Rows from block 2 of a small audio frame classifier, named by matrix and row number. Rows with one number belong to one neuron. Each number is 500 + 50 x the weight over its row's rms, rounded and kept within 0 to 999. All counts start at 0. Numbers have three digits each.
Before each neuron's rows are labels from the 100 clips, of 14848, where the neuron reaches its largest size: "peak on" is the class under the peak. Only what is clearly more common there than usual is listed. The data: songs of 200 made-up bird species, synthesised, often over outdoor noise.
# gate: first MLP gate (model.blocks.2.ff1.gate.weight, 416x160), inputs 40-79
# fc1: first MLP up (model.blocks.2.ff1.fc1.weight, 416x160), inputs 40-79
# fc2: first MLP down (model.blocks.2.ff1.fc2.weight, 160x416, transposed), outputs 40-79

peak on: harsh note
gate.170:521484543504519521567454419496473535513387487407522490506488520522425525558452538504508477549542572547558518572396453600
fc1.170:492447437439479533531613459612546452512503549547494514507460516545527474486570539518568550537552437441469603469499438438
fc2.170:554517538432441501478505463429447476583457463564477543496470455523499615436470508509504493463502572461514564524557449535

peak on: harsh note
gate.96:511513489485510608435463500462528545480390460470514483495482528548485525536389472488416481497504516578512442511461555505
fc1.96:543532550491474603561534503518491405556480466428543574559527480433525447516545388571439520567514492497402522482473531555
fc2.96:588481479504590488447552489545452559497502551517548392580525466427469556465484505518530549530514475429486515516478461530

peak on: harsh note
gate.199:494513511523449584530474545508481384527549551480510449475495474472410592474539508564539526498539421599502407475420452443
fc1.199:412488569528510390465497476473552506464519536439476581486448504520512525493451502543503454482508514582614451505496510484
fc2.199:393577547583488583425529461449491487533521496502491454443469470497520481452436457483491396648523480566388449519514509419

peak on: steady whistle; buzz
gate.18:494604518420509509405548471457470501487607591449486557477531456484531527483521541458543467404526477538378606444432539532
fc1.18:499540609430442492507537462411417522474573479558529566517505531497441545458489610462560412399572512407447449460455414586
fc2.18:512432606410505585484561459584444441462565487553444399457482435407405534491574618450468504411505581494488435498560411520

peak on: arch; warble
gate.246:559549457481505569460456466517573469524487490489463494481458486442543420625442482461474571513523499538429513529499421548
fc1.246:530393418571487492508493493413494479478501542504433494533466519540545556451483459586507463517549523539580476542491544554
fc2.246:541460426501480494448503489459523510553500515497480499501461525509468510449533475449439407422577559499443554433477580516

peak on: upsweep
gate.379:570610528516444488473536557535449473404574561474498579603553389448418521453538531453573508456462467525421497501559517504
fc1.379:484561488416419515510348478499534526470594449562536448489534460560445491512432615570493424454446535488445531549514543463
fc2.379:551585496439496520488475485477395487421545554465460538517464428481475567468499477401403548464504566499486471557461490440

peak on: steady whistle; buzz
gate.188:530475531452503528463411453509471552462573513471613557467489546478456499517556541534456486578585483419389592465482487512
fc1.188:485619462524416515509498438455487498461475543429474510546511471545449543529446535523444608483472631467471579499542448591
fc2.188:584584431472508556517495487438578546503456529477496481478440532549495448481473448530457548471467494541500569476554486554

peak on: buzz
gate.64:551546513467517554513519518554507492519546435521454535442493516516507639510547547445562445530468495505491459446435527575
fc1.64:558519471519474372457443538575535482510455456510527466424538427544528479460439471500599467457473468461433525412399421445
fc2.64:497499562542513499587536491589539507481494414483572439588445487516487535498531570521412587580465499496485535387561442489

peak on: buzz
gate.17:521460549523457516477585456511472548537386534508517550541481497452466539433446486513485436543408495450591568476457412542
fc1.17:424549514540532486460524494499432461478473551550507508603552536495444451475382479437438561559541443478505557438561452437
fc2.17:530413417448534487456512448386529557484445491506465483467492514595463553479452567527474549493530400435505546513449471469

peak on: no call
gate.176:488451554470464531556502500479531605454439546510540510463513526529563541517610469539426486454456576551570570546530600543
fc1.176:581545554536465482574494468511550433417505501545616411539523521529472540488531505441495482430512563489486569559547545454
fc2.176:509543529626475527503519567519513456481482491485578509496436478509568494515577508375544583482470453530510570520457464577

peak on: warble; downsweep
gate.73:507493420536552409547412484521521451475421524523489400448497571495514509438407435454525534466513486561473446588404538542
fc1.73:537449577511586483467470523454486566560464601370549493488404515455485508530436507523494501528550603489511436497446465481
fc2.73:463515534496446471460459394478530466557450592468503510554530548472585506468524502481438510506501519463498586510489471495

peak on: steady whistle
gate.222:503424533559487454538498583433423544495526418492514523510468574419431573488449429409457557449505462461541529566575511517
fc1.222:546557369430545496444451458545550459522437522536468529452480520549575534523492508610346537574463520510489495475482549479
fc2.222:416483499490558504480550501439507455498540492473467484489511447470427476527574527458499486524505433545558457422457548510

peak on: dip
gate.124:485498556430520485560565599505554440464542575509582399459549488468507462521605468582535482507503492375502540480474502492
fc1.124:535529490606477525546503539566496499632496633562509556498484482537531468538466433521491475537567436481395519513556516482
fc2.124:444496468539571504531515465522521483520428614487479457476588422516514536462531471475459465595496550464514526394531450500

peak on: no call
gate.270:572557522542468461504554520450509447488527538538525514535526493464499594522543541495644523504464564486518509463527473437
fc1.270:545580421524570526548539463507545488481504549476562436594541572528451551492440535504589435441571593476494510478471462549
fc2.270:467554601481467493453464537400548557467463502460509501511510510486575601497497488440546440529447452529534537469438511496

peak on: harsh note
gate.317:481519586507600488501496475452555454510438413471469559492451513503471538586510466573515488518486557452527546534505528521
fc1.317:516500406540484537393501577468550462396588447467533523524540399580404442529518507507546542485539497527482474544463606497
fc2.317:492480573565554617471414513527510543525457418517573506647481484520415582506458456487629419467515480536537469520548490525

peak on: warble
gate.324:492541601465416504396577407385521578473391517463496547487538526481502428556507549494540506508449480508491421563452413517
fc1.324:525506450553480524518530435448432476532476474590487507458518560438483510495465610550566411547467467546475497449494579574
fc2.324:532441442471507516551567646433456543469535489465490523553523530458486527484480483485460386388485567522450436485548487498

peak on: arch; dip
gate.257:432443439482425459542457503507525573543489533558517553540433554574465530459499428438506603497486544509559468420588527495
fc1.257:502472532508424585589467498426518584377561545509554523539411493551483543473572534494420511483445525612542540447491503484
fc2.257:537510613480443540564564554507440547454579535526447485507468447485522529421644515496544502489487456588478520493429428412

peak on: upsweep; dip
gate.397:469472503534461475485462419534526530541579556530579555522465507437532480474434535509465517492518466523485475494489449525
fc1.397:513428521514456488438444522464537501457476443593530477525582527545436461501477459489554446504571510336545477569516493459
fc2.397:469534457457569504501516508574480561543523474432517481525479533452460477553415505621461495452541514494516529426530460430

peak on: buzz; upsweep
gate.151:463545580577545581548613493465539465520522462452495509523487520457465487618592458455489451458465540504484458448432462442
fc1.151:584452521458510556521482376632502504483454515428566537454428488539485440466443516465454513499461459471481494518480540487
fc2.151:497561530492529427530497328482475513494426456513503510531490445523559563457433551509444524548534477464579474455514371515

peak on: harsh note
gate.120:485387498442476455541539480520492496560423461432574512467504592488428509510529448579569531452575479539558490484579475538
fc1.120:504534505502465560474529489553496537479502523520548461497430587494547526492479424555510484514394613507511568633447431435
fc2.120:486583447501522595489513475520491530556541477487440554531538481404527540399494475538470499578547410573443493644473612573

peak on: arch; downsweep
gate.345:614520351546526456528553419471457531545543552576533535366512472491453422535420510421554545554405490518570605547504549480
fc1.345:432474492442539505545374501522601452465506488509601488581477427470456464533554582511442561495487540507481528484498506495
fc2.345:468439508561473530522548500529592560535515545515431508561514532532557498502526511565429569531477613553498587486481603596

peak on: warble
gate.372:570495528445574580488453528494466469518491551466424486442447443478637466489466399475517520400554505594531448484480564477
fc1.372:431520491532480394489577437493481593555592561530596492421561392428444538498425483479489511541513553574540521515528432448
fc2.372:457482529553495463513487555556507506478539568517490522390536498479506455517483590538475468521497517480597574439507419639

peak on: steady whistle
gate.95:463470533505497524516576519511546521502529622483530536428485457448566481499465537502693505431529452447442473503457472608
fc1.95:565478492484551547518496578433507572623508519506523520480540567623582608531501493493518403527487422470419417430518516487
fc2.95:516497460578530501496607526515543484538533607534419423552535411481610452509446546538513568466478467402525451529418544531

peak on: upsweep
gate.191:595567538464488544522480502516429504599497541500452483486457418433545535449433505493517485413512521493525413545446467551
fc1.191:429580525441416565443476431458484486526548496505465442461566470534473393532553521402613493536511451451498428500513556509
fc2.191:561490516424453563436483571448430462439540538547518538487502541556508426506494559456437464494564450481465487577471563497

peak on: no call
gate.203:451580522553465452537479473500513457436458500592505529506467508483478573518604507508546513577517518563477383481432505516
fc1.203:444503502480540593557548456589494429457506487410495524612465535511479495537411490454417530573471589462521453554519473487
fc2.203:506481463607556496502460467551454442432488519523630542473526497581480465523462432519444627474555453451495478561502601538

peak on: upsweep; arch
gate.44:554447518493526521501500481480549610455531506561458542421429370534502374490504412463523527505527497417441545524448445515
fc1.44:498511497455449510471498512446490373473581568445423494498459483544448555547537479439475504464467507536544509486476492550
fc2.44:445519411486551522595500498477563439581481618543495506551453557479458435525579539578540428580481488401557569479532459456

peak on: downsweep
gate.268:570527536507559511385571514492405623408606502527601409506475568492486519512525530501606512502462467499423518461475514518
fc1.268:561495439460570492575587666486482445532510536582468516471523486451497520488534449503526464574514429466461624484449552485
fc2.268:474574521475479547565551576419430453494489562545551511511601579581440481428473461531577446431496479496479523566429591511

peak on: buzz
gate.148:457542436599568460445537488474485597523447557422462393537560556482500515544502526532496485492495442468491487482492487502
fc1.148:464481567427453501627468516486504493593514470467461522575556417533471555526455528474552507487512533479525598520501441488
fc2.148:562521506573481441497510474422510518575422460496457515490472462552567508486563453534464497492485475613506497514484551513

peak on: downsweep
gate.360:456542472537520425389492446504463439453567492495495516533553504427490512419497610521546412434567530472525380576542498531
fc1.360:502360428525518455536422471510425492463491575463444446442493549495496497459520534525501502475520464422496402455441545524
fc2.360:467417544471506550572486442508473543531544538474489415500506520461450539470589431440527503474439504536496476495461462489

peak on: warble
gate.335:577458521468509544497443446522425426499485539476505515481525509488519345512498537483494594489434462589526487523472573444
fc1.335:561439489456457528582485447503514480518558477480529536556509494514431467617445477529501497474585499364477556459497464442
fc2.335:569562466556457520497483495469552443571505548503471512577526615512509541538482462556460461406545549462468554503561392409

peak on: steady whistle
gate.12:519496466510522522548553431515446440615511587515491531453604529532521453498462538501554488512522576434521468502474496530
fc1.12:440536418555508433473467460423536584425509507473569498515449520481533464455541481519468525436470521448479459453430443606
fc2.12:416482568500558541565452510444505644572477546469553530368526510510422439510561509508514441508445499515524513405464493548

peak on: harsh note; warble
gate.25:418483498540472534463537559588458461483487530512465446421488594445546646503480465445453567424510526498450525563553490445
fc1.25:595459440525573463470538432545423489510488571458572476490409538532608514489524489574448476528535487550551386479478524582
fc2.25:501480617485475451450393558465460495568405545523502571529462447552527494485508503565476502497421521518537549439401449479

peak on: arch
gate.72:450573405563518486503538533466508609408471602461463444474476375490574532561496507436467497499504461480510507427502500467
fc1.72:474557500474458460485559523498546461483473463587503418411584470510551479554471596513511447451503506551481528422472553460
fc2.72:565495390485472509428437444481430440516538484544569523554479521601500485490522443446388548524539443438496553415566460493

peak on: warble
gate.210:520471465522536557477526487390474541484446525578488436484509524467593527522560483472572488525485467549532468465432434498
fc1.210:457532412556557473528505471507474578536511571570509490517455510511489575546562479534487500531438421525612486435488585485
fc2.210:485472557551478463508501612418472559539564429474519488540644527550465540537481496506525465508462533493590519481493486556

peak on: dip
gate.344:478537471531480531566491495359510489478514584480577475434474537479426559485530487486477604467503524585466401491489423528
fc1.344:422489581501490494540519560581501485545509539484570500448558519580490439472535535508442499586547528530540430484493576487
fc2.344:546491484544333526536546471510556482451479491491496617582400539470502470566536467440464501527569497498414517498573563494

peak on: dip; downsweep
gate.141:524447622500493489500542489523457396509466524471531533570551464491434451515554539515534517507621426512478476517514348513
fc1.141:454504460480392542430533489521554571509555501468405529535560543511427437476427517410476552395513510458526505535436594502
fc2.141:470451526422515483483468600497464460474523473568533507487524550573456539525422453453479513448455464519494586447501440528